A small self-supervised image encoder, trained from scratch.
Model: 2.28M parameters, 32-pixel images, norm batchnorm, activation celu, patch size 4, widths [192].
Training: 7700 steps, batches of 512.
Data: trained on small renderings of single solids in any pose, 395000 training examples, 10.0 epochs.
Rows from block 12, named by matrix and row number. Each number is 128 + 24 x the weight over its row's rms, rounded and kept within 0 to 255. All counts start at 0. Numbers have three digits each. After the name is the row's rms in percent of the matrix's.
# pw: pointwise conv (model.blocks.12.pw.weight, 192x192x1x1), inputs 0-191
pw.26 101:094082178091139129109090155093131125123122136098139125094101124078151105145083145136159139123152130129142108117136101101134132101150099083115156134111133118091114114103147132129163175116125096155130152116121138120117138122122154093149109156104129082168160163139070150125118166115051150116125142118125126126099149106117133103139163117111100129126090108121139142128132122096098155147116135157142112144165123095114183129106099094116115092102133117123132134156167107158136152097098060103128129096103127121141114183129112107080154134122132170128131148078113135128116123143113134137
pw.27 095:104089111096139144088105122117151131085086082117138161115131142091114097151115124078115139086126136138140144149121116126158104122113125140107102115087126139177120099138103140119111128136089108097142155099096153134105083135169092141151152144131154127182183108106092154126113114123115119118139167123112118141089135136155129163143164146121111083149137124112144141132098153131096102106149121168147087109123137093140124127129148143160126117132127128119170084096133137127088064107147067104166129088106109142141108117123108131129137140149106152113100090088138138125113140129073104103
pw.28 092:098105150114145140138122107095128157090135125119202118090111130171095126143167145173163109112106121118111136135118110089132095127100136133104124132140124117152107151167111137075118103145136107138157131104130118117131119113082065141120147156133122119098125129138152123114107125101108087142186116125115089163095131154106168106087125133148137072132139124152131164134130135165133146113174156118100149113140122163109140083063184119164124177105124128141138136121135127113149129127099112107143111152091106109129154121132097106117151127180150125094129117157116161116086126141123140166
pw.29 102:143107114130119101144109094146134129107105127143139182156169148166129097131112149123082120151122153169121164103115119118114134097137158075106142118151124133125129141124133134125126131158110176129140181120124084170142139110150054129127154155126129068118106108098126136166125100106109135132169129112089095133148150116157138099087140097132122108126104123115121096137145097135079099168130098122116074127103134070228140133120124110113138152155114118135139125128143140125082101111131113119118124105113126102127144128122149090147142091141138164106118102115166107101115116137115144120
pw.31 092:148139062083167141174122147150154132122086119105134137074115132094115114131110150138138114139118104113121117088130141120095107120145170151143114096141113156145116145141141157168143145169138140188109138122116127115124106123131073117157163131129151117112114133121127153163134119154127114077121177134125098155115157107181088148116179149113067116139135126112165115150090141136133138114129113151176121164078135111149098151118102136147099126124119116143161111118130106136161146109091218109102120150091145153135151118139123116132150130110128107145114105144131119097132104127117137165
pw.32 088:111132133142126165119172143129118129122139150181160124166124096123140102092149183126133113119157112155159145149122136103161135120145116120139148141145143132141131131106145115136111095123121103132149094147116161102157105138095167136142136111106113111086107104127125145103078140151172127109143140145127095087114158107135156123138114121115156122081119136128106132117112131105143106107178161125121133104082102155119069128107119096145100139116155133127121069105101098104082099075156130156070126127162111114133118105099101108157099119143150135138114147141151060143123206123113119158
pw.33 107:092121118133131168167157127096111100130106128172111162181130142138149152151125154081181092090114133127118148118169092108127112106126139127125119137126114105139130139129097102126145165122137133110132097151154118139084113127117061122118149141155114132142107118130106098160120127114166132105142095138147150173083148149128120136118095168162119147114116102141136132136094141105108108120153165183174131108056150149153110130147120126138115130094130103102141182112112163112135149104132164122136091119178112124143117121135107137139121128099119112147105083177086106098079096146119116132
pw.34 117:141129141132127134169137143084153087099106141146148181117133108126146114103148094125101119114099127203117116128135129091121118136154206118107122140135088122157150135145080152092120119164122085145153138134065103126174137117118100092166103129130134112108112115144096113115095116138142131106159157159123095144191147123163119138137111115104133132160099163190151147132123075144102162145111115110139099145123119116163117114138107152136139122079140127134134132125153143135142097109117153168153102099163140076124147095127100129092122157138112149112111114113096120125129125137147118144
pw.36 108:124109126149116138117190089161096119139115114149163122152128107119101151084214122160130138126102139114150108142136145172151109143058091145102123149079123131147134128155122086143115099144118137129115143111104142114101116112109113072142142139119130117083123120109080130105123137129098125122119131115139114139148150129130098132152128123131122136124134138122124119121194091157088145106111122101093170145108142132091136136120149152116129118121129150132154117144146151163160133106089133155121129144135086127147136151126129126145119098112111150119158232165094140085159136128174119113
pw.37 099:122157158101118128150171140126160176142126159124134125123110116096106087101120116119127093122126130104143166139116128126131087094135146128120133103138139132180139121112100106104089149113131161157107137114132132117129128108150133151159127121132101090122174195128141103091120110110112134140159122128137096131123141156174111126106131114137125121095109129091147122054143150104106092166128121111144111078073165165133113109109128158125183163130099128105139123161123120169081139104099080128113118107120076173129118127101085127137122132165132138119189122115101107151113137140081133143
pw.38 092:125109122095139089131160120094148112124103126100119144128120132129139128162146136146089174133098127110110184132163125107159082141098120107121156137126196136182129120143132133090107087107111147089138087097103148116147134111127145120109098163119117117101138144111152155141141099137120087125139168125089105087061083106119146130157144113108116066112161083136122107125083118106154121119105097138123118137131149098104156172136089114119143152131145128124119100149135154151096080131154110128146139108120164129100129096134105120128108123134141144162118178173103130088140092118143135130
pw.39 089:132129113131116116110066138109089085112170115174111154132125104122104119144134152116134133146149146130145174096121161154131145170138075185139136096096148122105142111151146101124124151116148065128124119139102097114115105102095114128141149131106133103079095132159166129082131126121157110128116075117102091137137175159145128094151120088148145135086146144125117156090099111140135108104134143186099182143087126127093179083115172119147130127123133127131165104145104113134133120128145143125148094139129146137130136141135128130165116121117144119170109113137095139153170151158107137114
pw.40 108:133097094082123116135163127160140160151114076144127123148150118133135084120159125120102118118127135126140095136146172126119124137141131165103100137133131128106095134145113143103130120112142120141114127156119160115111149113155122141179129127096118124056156108100119121129161150123189103117086107116095119092145135135131083127108137115116142068131112102129127151158100081073109150136148105133113153131138118171120117119105145102154143133159129106077138101078128161160112132102096123151139123148109101128157117151140133144089129122134120129137103238150128110122116092140153161109
pw.41 097:133129099126165119134165109126133077130101121147094117115096140129174123136128085090119110129087137134144142119161132116142089124141117130164164112096147107086119133126125082112168102143154147157104127157104129092134122120137101111109131117101140138109109145086120129135105116147148104121146147158103131114177114145189164124150160173177130131108133130159155163132133163146156124116157105143135173113090095107114092085128122128111158105142129108152102121130113075097109102132127129115145124115160138147129149164123217129154104139072114150177114115118112130101125139145148088136
pw.43 092:082144131135114101119091122124126097144106104108142141105123101115120137146113113156102119101110131134132127153160139100140157145130136124058134124137089127140127156153127062125142127128103147181139124106097096109125122108161075106103175123120178147144157118113112119139121141145108136121168137106113121109120135109133115079134138139120165096116152076078174140162117139122135110137152124152103079093157092093099104121106114137137102119164142099131149138120122118169108131161138165106105169111126154147143105139117122108148114172107127091164126211105153143142130150106110099156
pw.44 095:081111049122146151186154123110090147157121112140135096160136132133147148157135190154136108125160155104130145141148117135085105137122119113140114102107124138153093118123147148115109083130137135120113104123124112129109167118138057137135137111143107161128049138115107131111086144103185109157125133108136145115129141145165109112105137166124101172120143127146123092171116150119099142093123121130111158131046096163104137123116128092145144132110130111115166133157103132113128092133112149127128113176131121092136128114150095173133131122135127108160127117094119133107131139143133157153
pw.45 101:140153150140136155127131122146126107148127111132145117111126164154131120108218074113124190136088133151151160158109129167161144139076139152093149156150147146086127121111127127165132123114168130120164145159144116143131126136107117080148118128109192102102132137098136101128129133133106129103155174122106127063112120113142113173121135121099105132086122118135144124152125143188153080100171116160136135119162119147116150135106131148108130108127109123148104130127097201116160125146122131144156106121160085141086093125136123120121119142168106119142131154124107109145138130098108117120
pw.46 117:138117136113124144104116077130093124142090119125133130119105148135156130146148126099121136135108082153161093145116126141122098159107108121101119177135159127132117138106125109134159151108117174118115119114105109111160155121114167086149114125120129077164160135162122098096125142139087086136153167127098145155129107105095128142126104155142169122127090117099153152134111127059178114130094096128134074122178132110159089106172095150102139136104151126077128106132136119101086121133150073124140141110102098120153097126113105117102140188121117146095139120100124125112147141088110138102
pw.47 095:120115129104127166085121140149092168098150152106102143118092159125126154147141147098109146122136134119119184107094162134136111073105175095125143131138141123142188126118069151084128109096130133101131100096135098131136152089162194096130117120095126104116112131163158097130142097163167089131117088158116100131139121120139122114155101125100131136097149157120113209118136150159112084118117153129180114149088127104117117109114142132125110157180129136163179134151145112116128106128112116149182110121126143116122131117121119107154143107138134107116143114130155109145144137131137117131
pw.48 100:087146137131119136132109096099108091165113086134145143111153124114152070125129117101112112138143151159136133118148137118150115118134134148105124129100110169185120117142122093128164125129135125149151118108114130187124156173123106164160126142134138085080101097135120088157082092159101131107159108131098128103078148090127129089105120135117128119143097098121140130106108116152135149137160144111106101136134105059109092118127125101097101099112134105125108078120118097111093116157093165112104104154100109133192156114117149151136144111103104149075107155116142092131111130147129119115
pw.50 115:130134075122161135175125148148110160127105047155135140145147148104132125123142114126144113103122177110117118135095125126135112135123137124117138114114074127162138117133157129131112106164113105111152121127143121132135126139126106121136142129127152160101109122119112118141132108122207111111126155109131139154146101132151123115142109151123148120140106124135085102127086139120138156166126132169062102148096128168143133142141126080113112115148130100147097098123132117100162147115115254146105123121154110119153154128118112106095102119108142150131159105134081118054117149124124131123
pw.52 099:175118160112165097154149132133152125148124158154135134103177146113164138139119142129147121108153136147100177154122127114099134117096147111122162108139142083157102108122126118106090132111115147110130181103137128142115074139106087141111137121121102079135173190149129123125094166157110123126149169153118106092119131107141085139127153150125134147129115139173138088127177123106082176135132117167097130099154135125157118095124098110114120143130145104173166134114148094129109099124101159122124077135159148121124127112099131087114089098105155147106101122173111104112141100158150116126
pw.56 100:129096124157098147066140177124106133152108096112170119084125126135139148165202113138155129127129102122137136114126148111116119167120135171122132131120145124126110150114123135128113051094111118129109113141089140124139091116150193145151109137093156111111131126166131118132104114146099122166124137116176149154103177132102131123136129103149137115134109135150149165129136090168111144100120135132058152119143148113119154138143134156129089113129161124178146120105144123110164092128141112113125128120075082165133136091113092100145144114117150098128165115140126131096104161165104131111
pw.57 090:076120116132147118145141121144136152136111154126111148109112139135116122152075112129137153112124085090109157158116109158116132123178126153144109143161126149152107134161131112087106105145125174126108159123111137145176146113109093108115142110158089117106121136089119144152139116130146123095136137150192122102076115110146137118131137157126128116165098148083175160139144102133071107131157134129128133102132153130113112163100106147131153143130150113122191119109129146115112114095106125098154106131121121140181140186125097078158180131135093164089091127087121114136132114152126131177
pw.58 106:093147141147137157137108106132121115117134064120171195168136117141114132119124105124127148115114134152107138139132117140144136100143194115122136106120123140140235107106155138096102139131114115093108101141109125112146183133129177130160113134136103137157147098144057134110108128167138161134121130119104123131089166113132124161128132085091140121105071143125170145152145088111129126142116133157135121085121135141106132109103156153126090109114131118110112093130109114129113173118122150141120120130175152162134182111127105159113112087108113119159117145113126112118120153147115143123
pw.59 106:130118181121156102129167092115133128095098124128123156092130127134175142137148112157126171136096105119136138109124132143143086110156141125094113117115104108161174157103140087136119138115128127143141082106126117119133147145107119177108118092125125136095125113104124080131104144104141119120108148117114147063094174118117147148145141098092116131123171104094157138128123130096111142175128095118184082143140130142155088147090162139102096112155153119120089072118126099124076111086111104151134106147126141141128103083100146126129174138118149163140137140123148143155084137098101138118
pw.63 090:130122139127113154139102142129128100182150105149115160082079151136152100160132144121116134108153109137126190089102123119111139088139104146127129149141148146137164146175155122147094157120089153200125102128118125079132123151150133152179117110178102132080166140097121099161071175128163137116087118135116117141133145145136168123134151096097110138107100122122163137170092123136174117139139145128154147109088133139120089103108084113100165108123118105111132143109107164123107142127118102142093103128170127130110102163172112135138130127106139140147128135121147133126151139122102133121
pw.65 085:112130132136119148144152120112120151155106146121117149120107101131147151123170123178125124146121093082165143102138123152142107097128132149137108101113151100103138127148118117170145162080126122160139167128124132086169123089148089096138130165120185136092114167147121123162139131138116122153086131152127094131141133110158136173125158103140112113114120093130163146114111125141172082113137130117144089123160110084168129137134093139102123136184132134120159142101147119132134103097129111153045144126117112127080149130121116072165119180102148133105123164144124116108128156129088130088
pw.66 090:101106140141112132135122140136141117169123137083163141168140125155115125113160123132119140105137146134136121128158089149107172072122131124109117130120129159117153132090112130149156143094111146106089093096123186120176130117153109157142129132116123064130147125123114113135109130114114143119115106120062135080121173156140134132137135130131133117105154153089130200135126111117142097142122135108125119136131115106129138116109095119094080175164120125099138134134156181139104114203138058119124093124126117126143137106122120119091115093096100116166138175092100129101083142140108134131
pw.68 096:104157106137152167101136151119143154107150148132166125149127099146126090151158087149111141130116050108116134121123108157122158140147161135150134137165127118126121154107145101117096080152153174130126086157106119148153107162092133125122145097142125129071148134116145120118121128129130127114120120145128203093060143108103157089147180125152114130174109137153145144140159092107139180102137102143104119099134172070159161158121126124125095105139132142122130160106135124117126167120122107131129134113122133171114154136114154128100133094122124117140098090101128096115122158124154151159
pw.69 104:116140137190147123140142148110140099122110125114135101115118151115167096157149144087133121145096113171144143131120121115135116160113128169112098117115117147163143120161073144097155156125125170136137055136136171101142138182153106146135153163123119082101138139143133135129108105136107114147120127141104069137158122158142120173150121146084100132116117123144141122124154129138110174105131101146061086107149130126136092176124124159122134098152151140191116096147145153128085137121151125099139109095146126180119135124140131127109094131139114140151117132072125139094117147146139092150
pw.72 108:104156062101140103154200094135143167089142175097107103181098135117162148119134135109144117140137157159110178107150131113124140122121103102135117150156211120106119136128141156122135124138108122108126169123155114091103119127118142111148103153150137157123124095178121129149147111112134089146134103110140123136097138143091111145117146129110108110113140128129165101117105169123113079113157120133157176122092107160149143131120132140142112142051125177143109116126141129115159123133142084108120148158145113128129133127112146161143145096116094141188131146114140119159142134135101153124
pw.73 108:133118101102120158153108110130124066154094119139152139153139154135105143116098117127096117147174128108124136151138066149125122158167089098162128125092097113127107124134121128100148152106146097156092173155146129122095138113159116112189130137132115125141129122116111127141131099112080109117103106126071160122112148156087127098132140131124109131112083134114122146134135124116115138115157108124056123142139093145104211157112148132133094136119139145134139150119167099103132124138154123090095122108084125093173150139137116152094164178126140145133133146075125150130106117150161147142
pw.74 096:152142123132116114179168115146082099168114135125116125142122134154139130159150167111120122091122162117117166140116118118114133150115173126140149130108174118109172122141134108109136143102126178158137182107116063105112144126124110145142103160097123165095127132152098121110107127150181109117116168151090194090158154113118192117104133096100110144138105105128156105127117111100116108169132199086167151091136098093106133145125114094149124112149145116151149102080133131127134154151105115091129122139142112130128171109121113130113135133101098136126137133110120121120138107166126141142